A small contrastive image-text model, trained from scratch.
Model: 3.93M parameters, 64-pixel images, encoder arch convnext_v2, encoder norm layernorm, encoder patch size [4, 4], encoder depths [4, 4, 4], encoder widths [64, 128, 256], text encoder width 128, text encoder layers 6, text encoder norm layernorm, text encoder activation gelu.
Training: muon at rate 0.0093, 6600 steps, batches of 128.
Data: trained on small charts drawn from random numbers, 101725 training examples, 8.3 epochs.
Rows from block 5 of the image encoder of a small contrastive image-text model, named by matrix and row number. Rows with one number belong to one neuron. Each number is 128 + 32 x the weight over its row's rms, rounded and kept within 0 to 255. All counts start at 0.
After each neuron's rows are labels from the 100 images, of 14976, where the neuron reaches its highest value: "strongest on" is what is common among them; "lies over" is the class under the peak. Only what is clearly more common there than usual is listed. The data: small charts drawn from random numbers. In brackets: how many of the 100.
# fc1: MLP up (encoder.blocks.5.mlp.fc1.weight, 512x128), inputs 0-127
# fc2: MLP down (encoder.blocks.5.mlp.fc2.weight, 128x512, transposed), outputs 0-127

fc1.258 [131 132 165 123 111 140  98 170 117 107 120 142 132  86 153 136 153  88 109 134 151  85 105  54 152 110 122 130 129 107  23  96 130 134 134 144  84  91 149 134 206 140 138 116 135 169 122 133 147 106 128 134 124 156 109 123 158 165 123 162 115  90 172 191  84 186 125  94  65 108 195 100  85 148  68 173 103 129  86  93 127 122 135 173 109 173 141 147 114 104 172 190  80 152  86 137 131 120 141 171 112  67  82 119 178 139 142 125 127 140 102 142 146  88 180 160 195 164 106  98 110 116 157 149 157 134 174 116]
fc2.258 [167  62 132 141 142  76 100 205 119 145 138 122 137 146 138 102 142 137 104 155 153 159 147 138 136  81 138 135 144 161 127 114 134 113 128 190  97 167  92 113 149 160 117  81 188 132 127 139 226 143 108 143 111 100 185 175 126 126 124 172  91 203 130 160 129  70 103 123 181 184  85  99 122 119 124 165 139 168 184 157 128 167 135 181 151  86 147 147  79 155 127 138 106 121 158 165 105 182 139 172 123 141 155 155 143 109  85 118 112  78 115 119 115 108 145 134  91 108  79  76 132 118 124 168 113  59 131  72]
strongest on: bubble chart (59); horizontal bar chart (28)
lies over: data marks (44)

fc1.387 [ 51 108 134  64 172 136 122 132 117  59 107 132 138 129 116 100 141 131 125 139 161 152 131 138  66 145 158 110 157 147 151 149 116 165 106 128 152  79  92 160 113  89 144  67 108 108 180 162 136 142 193  97 127 116  99 148 150 158 109  97 177  10 170 151  63  98  89 101 192 114 146 164 160 100  97 183 135 126 104 128 160 165 138 101 123 126  71 114 145 142 154 107 131 110 126 183 155 167 116 140 142 144 104 128 119  60 125  88 180 148 138 117 103 166 105  93 145 101 166  98 141 114  86 161 111 151 153 133]
fc2.387 [120  83 218  90 110 122 121 131  79 131  66 117 132 125 112 116 170 151 148  96 114  72  84 102 153 154 143 226 126  77 173 124  82 140  95 119  93 129 144 145 101 142 130 164 136 139 139 128 160  96 157 118 110 108  69 130 189  81 117 179 135 130 128 179 125 143  59 126  70 156 131 118 145 149 100 158 120 155  96 164 168 147 142 141 179 168 127 147 110 149 120 138 121  82 109 114 212 145 164  83 126 214 121 137 130 123 107 119 115 158 136  99 146 107 139 153 100 147 138 151 145 130 125 163 224 130 115 143]
strongest on: dark theme (87); histogram (29); heat grid (27)
lies over: data marks (71)

fc1.355 [ 90 126 126 201 156 108  73 152 113 131 112 149 109  81  69 190 138 116 132 121 145  83  75 164 134 122 145 152  64 130 125 151 158 133 126 122 119 128 112 115 129  61 121 141  78 146 184 198 105 122 151 154 184 161  84 141 142 149 135 159 116 120 118 151 123 106 144  79  99 169 163 160 106 181 133 149 133 135  89 106 188  76  43  85 159  77 147 147 145 145 102 112 171 147 150 102  53 133 126  94 140 133 129 139 155 142 149 150 204  90 129 137 120 105 118 137  95 136 128 105 162 122 172 109 155 112 102 211]
fc2.355 [ 77 112 100  79 167 136 131 180 178 146 111 121 105 199 187 112 145 135 129 103 117 164 133 133 194 174 174 167 129 100 100 131 131 137  64 121 102 119  83 114 159 138 130 150 101 182 183  96 127 114  88 139  98 149  62 130 142 146 112 153 127 128 158 163 146 140  91 134 198  92 146 156 116 105 159 167 151 191 153 159 158 159 173 101  73 101 158 161 110 119  87 111 128 110 160 135 137 140  97 136 140 142 152 165 125 129  91 170 128 113 124  76 129 198 205  82 128 161 186  76 140 137 117 172 114 139 104  95]
strongest on: ring chart (83)
lies over: data marks (54)

fc1.200 [174 133 156 132  87 112 120 146 175 130 137 119 157 140 103 167 131 130 120 150 138 182 123 171 134 114 147 109 150 179  53  51 119 119 159  89 102 160 127 117 184 150 179 153 148 112 134 181 125 175  92  95 145 103  37 134 156 155  94  95 103 157 188 130 116 145  90 109 113  94 122 105 131  95  62 118 157 130 101 152 162  62 103 111 151 146 176 141 139 128  83 152 145 182 161 147 153 126 107 110 125 206  98 103 154 147 132 184 138  99 139 141 179 156 138 169 157 172 128  95 108  58  95 135 181 113 123 126]
fc2.200 [130 112 116 126 149 178 110 151 148 105 158 178 110 157 130 101 104 118  98 183 176 108 182 141 135 122 131 147 117  63 237 161 164 133  85 148 121  76 148 213  80 148 152 143 127  88 109 154 146 141 170 135 129 103 168  94 141 155 147  79  94 133 127 143 108 102 125  74 148 141 127  79 167  97 141 137 154 137 177  96 101 114 105 127 175  81 134 157 118 115 154 105 118 118  85  93 161 132 146 134 131 152 149 177 115 126 155 158 108 122 125  94  97  66 115 115 102  81 182  47  93 127  93  87 162  80 180 106]
strongest on: histogram (99); one colour (99); rising (81)
lies over: data marks (100)

fc1.179 [ 90 125  99 174 125 102 106 121 147 178 132 137 122 126 139 101 127  95  87 151  95 164 160 129  95 123 106 196 154 169  62 182 118 130  66 134 106 115 185 135 151 131 138 149 114 178 120 127 108 253 108 131 127 100 143 160 160 164 105 120 109 161  76 156 116  54 154 121 153  97 139  87 132 114  98 171 112 125 136 116 116  79 135 191 129 154 147 111 160 143 149 103 129 132 149 119 160 102  90 107 138  66  93  75 117 126 139 145  94 104 173 114 106 152 122 140 135 130  91  58  76 130 109 111 152 215 147 166]
fc2.179 [138 167 158 116 109 159 142 137 112  77 120 156 101 137  99 101 160 144  71 209 144 161 138 147 171  84 117 146 138 137  52 112  97 129  94 155 132 141 137 132 122 127 123 137 185 149 103 204 148 119 140 147 160 162 226 137 156 122 110 116 114 181 144 170  98 103 116 178 102 117 119 198  75 138 181 113 154 180  89 147 125 131 194 161 126 146 132  98 116 148 121 135  88 132 163 184  99 115 153 169  51 128 171 152  91 163  92 144  86 110 156  98  82 113 159 125 171 106 117 152  95 165 130  97 108 104 131 113]
strongest on: dark theme (100); ring chart (66)
lies over: data marks (72)

fc1.288 [129  63 157 185 112 151  67 156 107 128 134 103 169 134 126 130  81 132 125  76  73 107 117 167 171 126 210 117 165 139  72 182 112 153  99 129 108 141 166 159 118 117 115 110 115 146 158 123 109 108  47 144 171 151 121 141 128 220 117 117 139  95  93 140 101 110  59 120 145 107 147 109  64 153 127 158 114  79 135 113  88 134 174  56 142 108 112 125  73 143  90 160 164 127 147 157 129 162 124 140 132 126  90 100  48  84 124 176 140  77 168  91 114 115 121 153 167 127 153 128 132 150 124 152 134 151  91 123]
fc2.288 [140  96 100 141 181 192 203 130  74 121 140  75  65 188 123 140 199 144  85 127 139 132 142 134 157 159 116 130 113 164 161 139 178  99 162  98 101 157 146 149  64 104  85 127 113 113 167 163 125 101 125 119 161 153  96 178 193  77 166  97 123  54  88 136 130 132  97 117 146  90 102 134  87 145  91 156 148 190 117 167 101  82 119 110 147 105 160 197 135  99 130 118 154 125 175 161 137 104 107 117 135 117 152 120 138 112 146 112  94 110 160  97 140 131 139 139 126 118 115 115  34 147 172 140 160  81 136 149]
strongest on: horizontal bar chart (35)
lies over: data marks (61)

fc1.450 [146 150 126 137 105  89  98 118 166 144 160  85 133 114 185 124 194 142 161 133  98 135 178 135 166 131 107 133 134 103 170 117 125  89 112 181 164 114  57 146 160  94 147 130  78 125 208  97 137  81 100 169 147 104 136  85 164 117 150 120 112 116 197 158  84 119 126  74 143  84 121 132 122  85 136 121 109 150 145 207 120 127 116 109 113 156  99 114  91 169 129 123 131 119 148 106 129 106  96 109 131 131 102 131 133 115  86 167 116 125 167 127 150  74  30 158 115 123 151 116 141 127  58 193  97 163 205 181]
fc2.450 [157  85 113 104  85  97  40 123 150 169 117 157 120 107 111  92 113  85 138 128 123 170 142  65 147 131 129  99  97 143 126 108 150  84 138  96 136 145 116 163 133  69 157 208 143 106 188  92 140  99 106 104  74 120 175 108 149 134 125 117  85  90 153 161 148 129 118 116 141  78  88 173 182 201 167 144 116 134 205  82 131 125 154 156 146  99 110 159 164 109 123 126 103 130 110 119 163 111 130  78 146 112 131 183 205 120  90  87 128 143  80  88 144 120 102 145 152 117 163 182 115 162 163 134 121 166 139 182]
strongest on: ring chart (65); step chart (35)
lies over: data marks (63)

fc1.164 [127 111 142 121 128 112  86 145  81 113  96 113  90 110 141 161 141  89 122 176 159 132 124 154  88 121 113 143 135 126 124 150 142 142 176 127  80 126 148 172 113 194 183  75 168 106  58 137 103  98 105 163 133 119 116 110 129 117 144 171 144 107 127 123 112 125 150 112  60  75 120 103 130 134  63  73 168 138  43 122  81 136 159  99 130 138 168 177 196 156  87 153 146 137 170 110 117 118 150 133 101 125 124  89 184 148 122 106 141 119 113 106 153 237 119 209 106 140 151 122 129 144 161 132 187 107  90  77]
fc2.164 [152 133 141 111 121 118 105 135 136 105 157 119 189 132 112 170 122 150 129 104 170 131 139 140 156 166  94 183 112 163 107 104 134 156 171 112 112 179 222 131 115 161 105 160 114 125 127 107 130 105 167 133 223 138 118  86 101 139 136 129 118 105 135 133 133 162 123 131  90 155 120 120 169 176 131 185 101 133 145 141 185 144 133 110 107 111  68 141 112 130  66 126 147 137 232 141 121 158 149 192 129 157 134 133 197  87 143 156  74 100 131  72 148 149 150 140 147  85 186 129 114 113 134  79  88  59 189 149]
strongest on: ring chart (53); step chart (25)
lies over: data marks (57)

fc1.331 [151  89  82 158 175 116  31 187 103 162  68 142 134 200 148 155  82 127  68 181 120 151 136 110 107 101 121 129 118 156  63 111  74  94 116 133 113 183  76 174 125 128 111 152 118 125 127 152 126 169 102 124 166 145 162 139 164 166 118 159 136 132 134 170  99  91 116 119 175 103 150 108 136 176 151  98 163  96 139 121 149 115 128  85 144 155 105 163 104 118 148  67 130 120 138  69  81 162 132  95 126 139 131 124  62 102 103 200 148 125 154 159 132  95 182 177 127 156 130 106 135 101 136 108 154 124 155 189]
fc2.331 [109 157 170 195 129 149 124 140 127 114  67 152 120 119 152 150 149 144 104 153 133 111 142 211 138 160 129 132  62 151 182 105  77 179  64 141 116 125 167 123 119 185 130 135 190 109 107 139 181 151 149  79 162 109 122 144 133 111 132 125 129 113 124 115 130  87  99  84 116 157 135  87 106 121  66 126  89  94 143 192 166 140 167 154 150  52 112  99 128 138 170 122 150  78 168 101 177  43 126 121 154 146 133  69 127 151 118  91 137 109 118 127 116  79 195 128 160 130  81  83 118 148  85 152 155 154 114 131]
strongest on: dark theme (97); ring chart (84)
lies over: data marks (80)

fc1.406 [112 209 102  63 129 123 106 126  68 113 134 161 109  93 123 177 102  79 115 111 125  68  71 135 157 129 148 112 158  86  87 172 122 142 173  97 116 151 141 129 149 134 137 107 114  84 106  86 134 159 140 137 133 159 121 140 116 209 192 172 164 150 140 123 101 112 122 122 140 114 174 106 132  99 160  93 145 188 149  56 135 129 136 151 102 110 132 106 143  65  99 174 147 134 111 130  83 140 150  98 147  77 100 119 160 162 191 100  96 171 147 117 110 177 117 178 158 110  91 163  90 160 200 142 116 133  81 162]
fc2.406 [117 132  87 131 137 105  64 128 129 137 112 187 108 109 142 125  93 122 136  88 181 179 125 108 147 131 151 179 191  99 105 148 143 104 172 169  80  88 118  99 107 159 140 122 123  97 150 198 142 145 143 150  94 109 180 147 174 136 138 138 138 137 216 177 169  94 133 160 120  78 129 160 106  58 131 151 156 151 196 126 166 107 105 104 150  90 145 150 171 114  82 118 128  94 153 140 136 140 132 162 143 129 156 139 152  88 101 113 184 145 102 116 118 127 124 122  83 110 157 158 201  45 176 171  92 129 102 174]
strongest on: ring chart (65)
lies over: data marks (76)

fc1.345 [159 156 102 109 162 117 143 119 143 109 102 106 144 105  73 128 163 109 156  71 156 147 131 120 106 185  97 133 157 191 125 100 159 181 128 132 131 124 114 114 135 152 197  96 108 102 194 148 114  99  50  56 137  72 120 151 117 106 118 132 184 104 185 134 106 171  90 124 152 131 174 132 143 124 135 151  97 112 142  70 139  91 179 118 104 119 115 129  84 101 160 116 154 144 137 167 110 171  79 139 115  77  86  51 116 162 189 121 197  92 105 161 103 128 133 101  55 144 119 105 138 134 164 153 110 122  94 164]
fc2.345 [136 120 201 135 152  88 114 107 153  78 153 155 172 152 163 150 134 118 171 106 115 185 101 115 106 194  86 152 117 131 124 114 104 139 105 102 137 172 134 169 110 168 169 104 129 167 137 191  91  78 103  85 117 117 145 135 164 167 121 132 139 137 144 174  77 183 161 131  70 158 155  71 136 125  90 134 119 133 154 164 175 101 118 164 126 117 143 109 175 165 115 127  98  67  85 182 152 202 158  60  61 164 157 158 114 164 140 168 113 128 126 140  96 123  69 172 126 130 103 131 172 119 135 132 158 169 152 141]
strongest on: horizontal bar chart (61)
lies over: data marks (45)

fc1.245 [ 99 137 113 105 154 117  86 112 173  94 119 149  82 118 104 198 142 162 132 185 209 131 139 104 122 152  90 123 172 193 120 146 142 119 116  93 104 105  99  91 156 132 139 118 107 149 114 136 110 158 104 197 119 113 104 144 119 110 159 126  86 180  72 155 120  86 136 106 127  80 136 110 165 174 104 148 160 134 203 124 144  98 114  92 134 175  94 101 167  66 156 144 191  97 155 108 109 139  99  90 132  55  82 182  91 111 137 135 139 100 147  81 119 159 117 113 145 158 119 177 128 131  55 100 186 158 101 125]
fc2.245 [ 81 127 165  48 124 142 142 136 123 128  99 112  99 143 179 137 185 173  86 113 123 152 137 173 112 116 110 124  80 103 146 147  96 116 115 102 144 142 164 159 132  92 137 163 155 105 135 175 103 126 120 142  82 179 140 107  96 134 118 145 107 153 114  76  86 154 207 116 122 167 147 150 131 128  91 104 158 118 160 107 141 170 149 135 114 128  60 136 133 129 168 130 147 153 135 110 149 131 145  99  68  89 132 193  44 102 127 127 109 194 161 172 177 130 138 112 103  98 144  76  80  66 145  27 131 170 103 122]
strongest on: dark theme (80); ring chart (55)
lies over: data marks (81)

fc1.126 [145 114 109 125  53 173 138 167 146 215  74 129 118 147 173 107  73 125 110 131 105  77 122  97 154 180 124 150 198 124 121  85 117 180 106 160  94 140 147 123 156 140 168  41 134  98 107 148 118 100 116  95 129 164 128  84 138 212  78 102 138 114 145 161  95 142  97 141 183 118 138 137 129 168 150 168 111 148 127 166 113  81  71 113 141  98 120  85  99 155 135 133 159  74 112 125 127 154 142 120 146  50 131 128  72 121 149  80  97 114 114 165 116 106 107 128 114 127 131 160 115 148 134 128 145 205  79 122]
fc2.126 [134 152 138 167 163 147 130 121  92  92 100 128 131  99 120 169  86 120 133 155 157 114 139 124 112 127 131 134  90 132  93 100 136  96  89 126 115 120 154 233 151 120 142 127 168  80 183 164 147 166 134 165 122 130 177 154 113 119 116  93 120  97 175 196 124 133 110 104 146 106 106 129  22 152  89  78 123  86  94 148  98 182 172 141  95  74 128 124 144 149  99 147 132 112 145 140  87 200 116 140 175 115 135  39 127 146  95  87 101 120 159 134 135 124 170 167 118  62 133  85 141 170  98 119 119  67 168 113]
strongest on: horizontal bar chart (31); ring chart (29)
lies over: data marks (48)

fc1.378 [149 152 124 121 186 172  76 109 116 100 151 190  96 120 135 140  84  90 152 150  18 106 164 142 168 121  74 133 115 145 137 111  97 103 104 143 116 141 122 149 143 128 135  71 104 148 124 145 131 106 136 197 104 104 170 137  86 104 181  60 174 139 115 115 187 137 155 120 161 132 142  83 158 117 121 118 131 152 116 170 165 143 109 126 112 118 180 122 145  83  70 176  69 189 198 134 122 131 136 103 142 157  82 114 124  98 118 149  64 104 103 113 126 136 111  78 112 171 158 160 183 160 128 154  82 153 149 112]
fc2.378 [170 121 115 157 127 157 153  70 134 198 132 141 186 125 136 118 124 168 104 189 129 105 147 149  58 133  91  88 140  23 169 172 158 132 128  73 104 155 105  99 142 105 120 113 100 120 138 135 167 166 151 192 126  96 138 113 151 128 107  87 142  91 151 130 134 151 116 151 157  96 166 146 199  76  95 127 121 150 134 111 166 184 205 132 159 111 108 150 153 121 103 127 162 183 138 153 135 153  86 185 158  97 185 120 160  79  90 145  89  94  92 145 162 160 117 125  90 114 100 121 132 161 122 126 109 149 132  83]
strongest on: histogram (100); one colour (100); dark theme (66); flat (39)
lies over: data marks (60)

fc1.280 [132 201 129 144 140 127  94 121 162 114 160 113 135  96 170 116 174 187 118 104 127 111 114 114 163 108 135 148 107 135  74 117 151  50 104 139 114  91 113 113 115 104 146 126  95 110 185 179 124  19 137  99 132 125 187 131 124 126 154 114 101 112 154 149 112  97 107 125 142 133 178  55  83 127 137 148 101 131 137  56 136 109 100  57 105 124 187 140  98 109 125 113 137 144 115 183  92 137 143 147 170 165 114 144  86 170 117 168 173 100 120  93 150 173  74 162 121 186  69  72 127 179 149 121 117 148 145 132]
fc2.280 [128 166 116 148 167 135 141 107 166 114 134  44 129 149  79  80 135 153  71 114 169 125  83 112 143  80 118 142 136 107 112 141 130 111 106  84  86  94 163  85 108  95 126 141 123 115 182 137  78 147  87 140 151  88  92 137 120  65  91 135 138 125  94 132 136 124 121  51 139 116  95 120 168 154 136  78 179 163 207 103 103 124 114  96 174  76 178 163  99 120 160 135  55 127 123 128 192 120 153  95  80 140 110 103 122  89  88 119 100 170 122 110  81 136 148 181 121 149 162 115 127  48 111 143 137 164  98 126]
strongest on: ring chart (69)
lies over: data marks (44)

fc1.390 [119 165 134 135 119 137 138 178  82 147 102 155 125 152 176 126 142 146 111  92  76  75 122 115 144 131 109 103 156 152 121 129 129 137 126  45 136 112 130 148 193 157  71  93 114 154 153 117 163 160 180 162 172 143 110 133 152 115 123 108 151  76 127 140 134  84 105  89  83 118 142 105  96 109 145 166 141 163  49 142 103  98 152 133 139 143 185 117 118 155  85 106 164 163 101 150 173 115 132 146 157 107  91 144 140 167 136 115 144 181 107  50 116  68  43 162 122  91 142  94 137 110 160 226  80 163 112 138]
fc2.390 [130  91 135 125 133 147 124  95  96 116 143 145 125 158 127  98 131 130 130 112 156 140 121 108 154  98 122 155 111 152 126 121 134 129 209 139  99 137 114 186 110 158 116  76  59 161 160 104 117 149 110 152  95 120 196 163 138 100 181 119 125 145 108 117 157 186 120 145 181 112 128 130  90 141 101 129 160 147 133 136 127 131 151 134 199 115 125 123  52 112  36 179 145 154 148 156  73 111 197 192 107  45 110 122 145 111  77 183 146 112  88  54 130 167 156 121 107 110 123 169 144 120 162 176 139 150  89 185]
strongest on: ring chart (86); legend (63)
lies over: data marks (95)

fc1.113 [130 121 148 115 116 110 145  90 169 157 133 167 183 148 136 132 153 146 221 115 163 130 122 117 128 125 139 176 166 160  64 108 169  94 130 122 119  70 159  36 190  97 178 138 118 125 137 137 140 137 146  60 140 146 126 120 129 129 111 111 157  93  69  85  63  49 130 143 171 132 137  83 120  93 131 138 143  96 142 162 115  79 136 149 137 153 125 133  98  80 142 144 185 162  75 112 153 137 128  74 139 127  91 113  92 141  68 137 161 160  35  94 127 137 177 137 124 111 120 115 117 140 164  98 149 113 101 136]
fc2.113 [130  97 136 104 166  79  62 134 124  90 147 129 162 149 152  64 122 128  88 161 144 122 165 137  57 103 112 141  71  51 176 127 105 137  86 136 141  92 100  94 116  30 188 140 135 100 119 107 111 154 152 173 128 173 104 127 165 105 123 185  98 153  94 148 138 143 148 174  98 128 102 178 110  99  93 125 130  96 143 118 159 137 140 107 119 128 124 145 108 143  73 148 174 144 139 131  98  96 102 161  44  81 184 120  91  85 119 160 102 140 126 130 176 176 159 155 109 131 128 164  89 113 143 113 184 163 149 147]
strongest on: histogram (100); one colour (100)
lies over: data marks (56)

fc1.168 [139 101  96 127 126 133  58 175 117 129 122 136 105 158 149 188  45 178  77 139 169 144 189 171 110  82 115 145 106 119 124 116 129 133 145 157 124 148 129 152 163 121 114  78 133 124 158 184 171 104 137 146 142 137 154  93 179 228 103 149 138  52 143 140  92 127 104 128 115 130 125 159 137  94 117 129 138  89  95 147 136 193 184 145  58 107 129  67  83 165 121 129 137 130 114 163 129 100 162 137 172 120 130  67  97 135  99 100 172 134 151  98 159 175 142 114 148  91 177 117 140 173 149 173 157 131 113 168]
fc2.168 [114 149 110 164 205 141  72 144 126 143 109 120 123 153  79  89 119 144  96 171 120  81  90 140 109 150 113 151 132 141 147 176 133 192 134 145 125 142 151 149  68 170  82  62 114 131 148 108 158 129 139 127 116 184 155 182 128 177 128  79 136 117 178 155 151 151  97  97 137 110 138 107  79 165 118 129 142 193 118 106  44 176 104  93 191 165 123 208 117  68 159 105 101 182 176  97 175 118 142 160 157 148 134 110 136 148  90 105  94 123 141 107 133 127 169 125  91 147 119 101 123  89 137 131 134  98  67 110]
strongest on: dark theme (74); heat grid (51); ring chart (26)
lies over: data marks (63)

fc1.156 [123 134 118 127 143 112 160 150 109 109 100 136 144 149 176  85  53  96 182 104  94 106  68  95 117 132  97 135 151 161 100 124 116 211 147 131 138 121 141 113 166 184 111  54 100 131 133  52 110 149 225  95 151 174 161 109 112 123 158 140 155 172 109 140  84 164  96 127 155 111 149 148  75 122 106 124 150 152 124 128 124  86 147 104 152 122 150 128 183 134 135 121 118 111 152 170 177 162  91 180 134 151  82 166 203 106 119 152  63 117 162  90 126 110 127 116  98  96 146 102 151 160 127 201 114 115 114 100]
fc2.156 [114 141 135 118 109 143 132 142 146 125 126 166 152  94 102  85  65 162 165 140 163 104 152 137 111 155  80 174 115 136 116 114 110  96 164 127 127 160  95 140 135 153 128 121 126 107 195 136 101 125 105 120 134 115 126 107 133 180 207 119 113 162  82 175  86 106  89 169  83 157 133 139 114 106 100 135 127 122 120 231 113 117 139 130  68  98 171  84 134 135  51  96 145 119 138 114 106 140 194 114 143 121 104 113 106 105 126 149 126 140  71 108 157 122 133 172 115  81 168 178 226 180 112 169 154  90 141 210]
strongest on: histogram (52); rising (48)
lies over: data marks (49)

fc1.99 [202  58 112 154  80 116 105 203  56 109 162 130 161  72 180 144  75 107 121 140 115 111  71 150 146 131 115 173  79 139  59 104 118 111 140 113 128 140  91 154 140 103 138 106 131 132 120 108  82 151 100 171 137 126 143 107 188 156 180 149 137 113 148 162 118 112 155  26 167 148 119 114 137 134 130 183 138  90 149  35 138 155 163 152  92 139  89 105 124 125 142 162 135 123  74 126 122 183 137 170 144 102 117 158 136 146 139 110 142 105  95 118 168 100 103 175 149 159 113 122 131 129 166 103 159 136 164 117]
fc2.99 [182 114 136 151 123 126  82 176 122 145 159 155 123 159 113 154  96 116 122 122 147 168 104  86 157  88 126  99 155 133 119 168 118 105 138 135  88 170 146 112 137 138 112 127  98 163 123 155 194 105 121 137  87  87 202 153 141  91 180 155 140 142 142 163 195  88  98 109 165 171  91 166  50 161 119 160 168 172 130 187 113 128 160 185  89  92 127 164 125 142  78 123 111 143 137 161 160 139 215 175  81 121 159  80 166 127 134 134 120  95 130 188 111 103 173 178  96 117 155 108  99 123 143 120  82  99  84 135]
strongest on: bubble chart (61); ring chart (29)
lies over: data marks (63)

fc1.340 [138 136 149 127  93 164 125 134  80 135 107  96 127 111  31  82 180 161 128 156  84 130 142 137 192  82 121 142 162 177 126 176 109 110 104  97  77 115 180 119 178 112 135 105 105 171 128 144 137 125 123  75 112 104 193 170 109 172  96 196  78  90 108 104  99  94 180 129 110 107 117 143 110 117  83 108 100 139 136 160 128 104 116  82 138 199 148 181 166 113 155 123 131 137 158  89 174 179 123 131 125  63  99 159 165 145  76 164 102 155 134 108 155  97 190 119 123 152 119  95 117 154  95 117 161 136 158 139]
fc2.340 [189  82 147  79 166 153 142 171 137  81 139 140  30  94 114 111 112  85  89 149 171  84 153 145 152 150 165 126 105  81  78 170  95 142 121 154 137 131 124 102 172 131 109 163 156 133 154 157 144 104 109 113 127 118  96  86 156 132 185 165 120 167 134 117 175 128 120 126 148 141 131 121 155 111 133 124 136 106 174 163 130  99 143 146 160 142  82  51 202 114 135  40 140 137 146 123  69 168 139 134 104 146 110 166 140 187  60 128 124 155 144 157 118 151  99 108 146 119 142 151  88 126  62 140 190  89 124  96]
strongest on: histogram (56); dip in the middle (56); bubble chart (27)
lies over: data marks (55)

fc1.393 [164 109  90 146 106 105 144 151 123  69 154 129 128 112 122  80 199 126 160 111  39 185 100 155 175 117 102  52 115 107 122 142  88 133 111 143  42 119 125  75 111 114 133  55  77 159 133 156 126 129 109 168  99 156 174 120 118 166 167 133 129 117  90 156 128  89 165  97 201  97 150  99 179 133 108 152  83 141 133 118 137  97 129 141 151 142 129 132 151 156 125 152 120 106 226 174 117 160 103 141 145 109 125 102  93 110 124 165  95 128 103 148 158  89 168 134 121  94 134 161 186 127 143  92 108 175 151 114]
fc2.393 [ 98 116 127 137 135 188 182  52 167  81 101 105 100 126  93  94 122 147 121 169 162 123 135  74  60  89  81 104 100  72 163 168 106 171 112  98 103 153 130 127 122 109 132 165 119  73 142 147 167 111 132 180 116 163 152 136 181  99 108  96 144 119 106 172  99 159 194 152  96  68 116 153 189 118  51 137 176 126 127 134 142 182 187  95 121 132 106 134 157 145 132 131 142 161 152 144 135 113 126 116 112 126 142 135 167 122 129 151  90 119  40 107 135 186 129  75 156 145  95 100 152 146  89  86 143 130 145 108]
strongest on: histogram (100); one colour (100); dip in the middle (41)
lies over: data marks (45)

fc1.454 [ 75 170 125 153 126 133 199 150 145  84 113  98 123 113  97 127 194 119 104 170  26 137  95 120 165 143 190 125 123 105 127 170  43 155 148 146 116 120 192 148 144  99 150 104  54  89 114 159 110 180  69 133 156 121 125 139 142 127 100 126 131 136  80 122  77 125 174 174 137 117 144 165 155  50  62 134 170 156 129 144 140 125 107 113 139 126 119 157 120 125 115 141 146 190 152 164 146 134 135 114 128 147 145 115 102 135 164 121 121 116  90 186 170 122  93 144 125 164 188  95 168 142 120 120  90 161 145 158]
fc2.454 [154 110 101 146  90 226 189 109 139 125 152 197  99 175 119 119 161 171 109 166 113  69 126 130 113 107  87 147 151  94 122 143 105 144 141 170 165 107 111 120 156 101 107 149 135  81 115 130 163 171 133 103 140 144 102 163 153 137 114 146 134 122 128 151 126 110 165 107 125 116 148  94 100 130  84 164 146 118 108 118 143 151 190 107 108 152 141 109 166 123  80  42 155 167 134 135  74 123 124  75 120 129 140 216 195 143 153 162 204  82 146 101 111 107 169  41 146 152 114 137 146 112 111  91 152 151 104 159]
strongest on: histogram (99); one colour (99); dip in the middle (31)
lies over: data marks (63)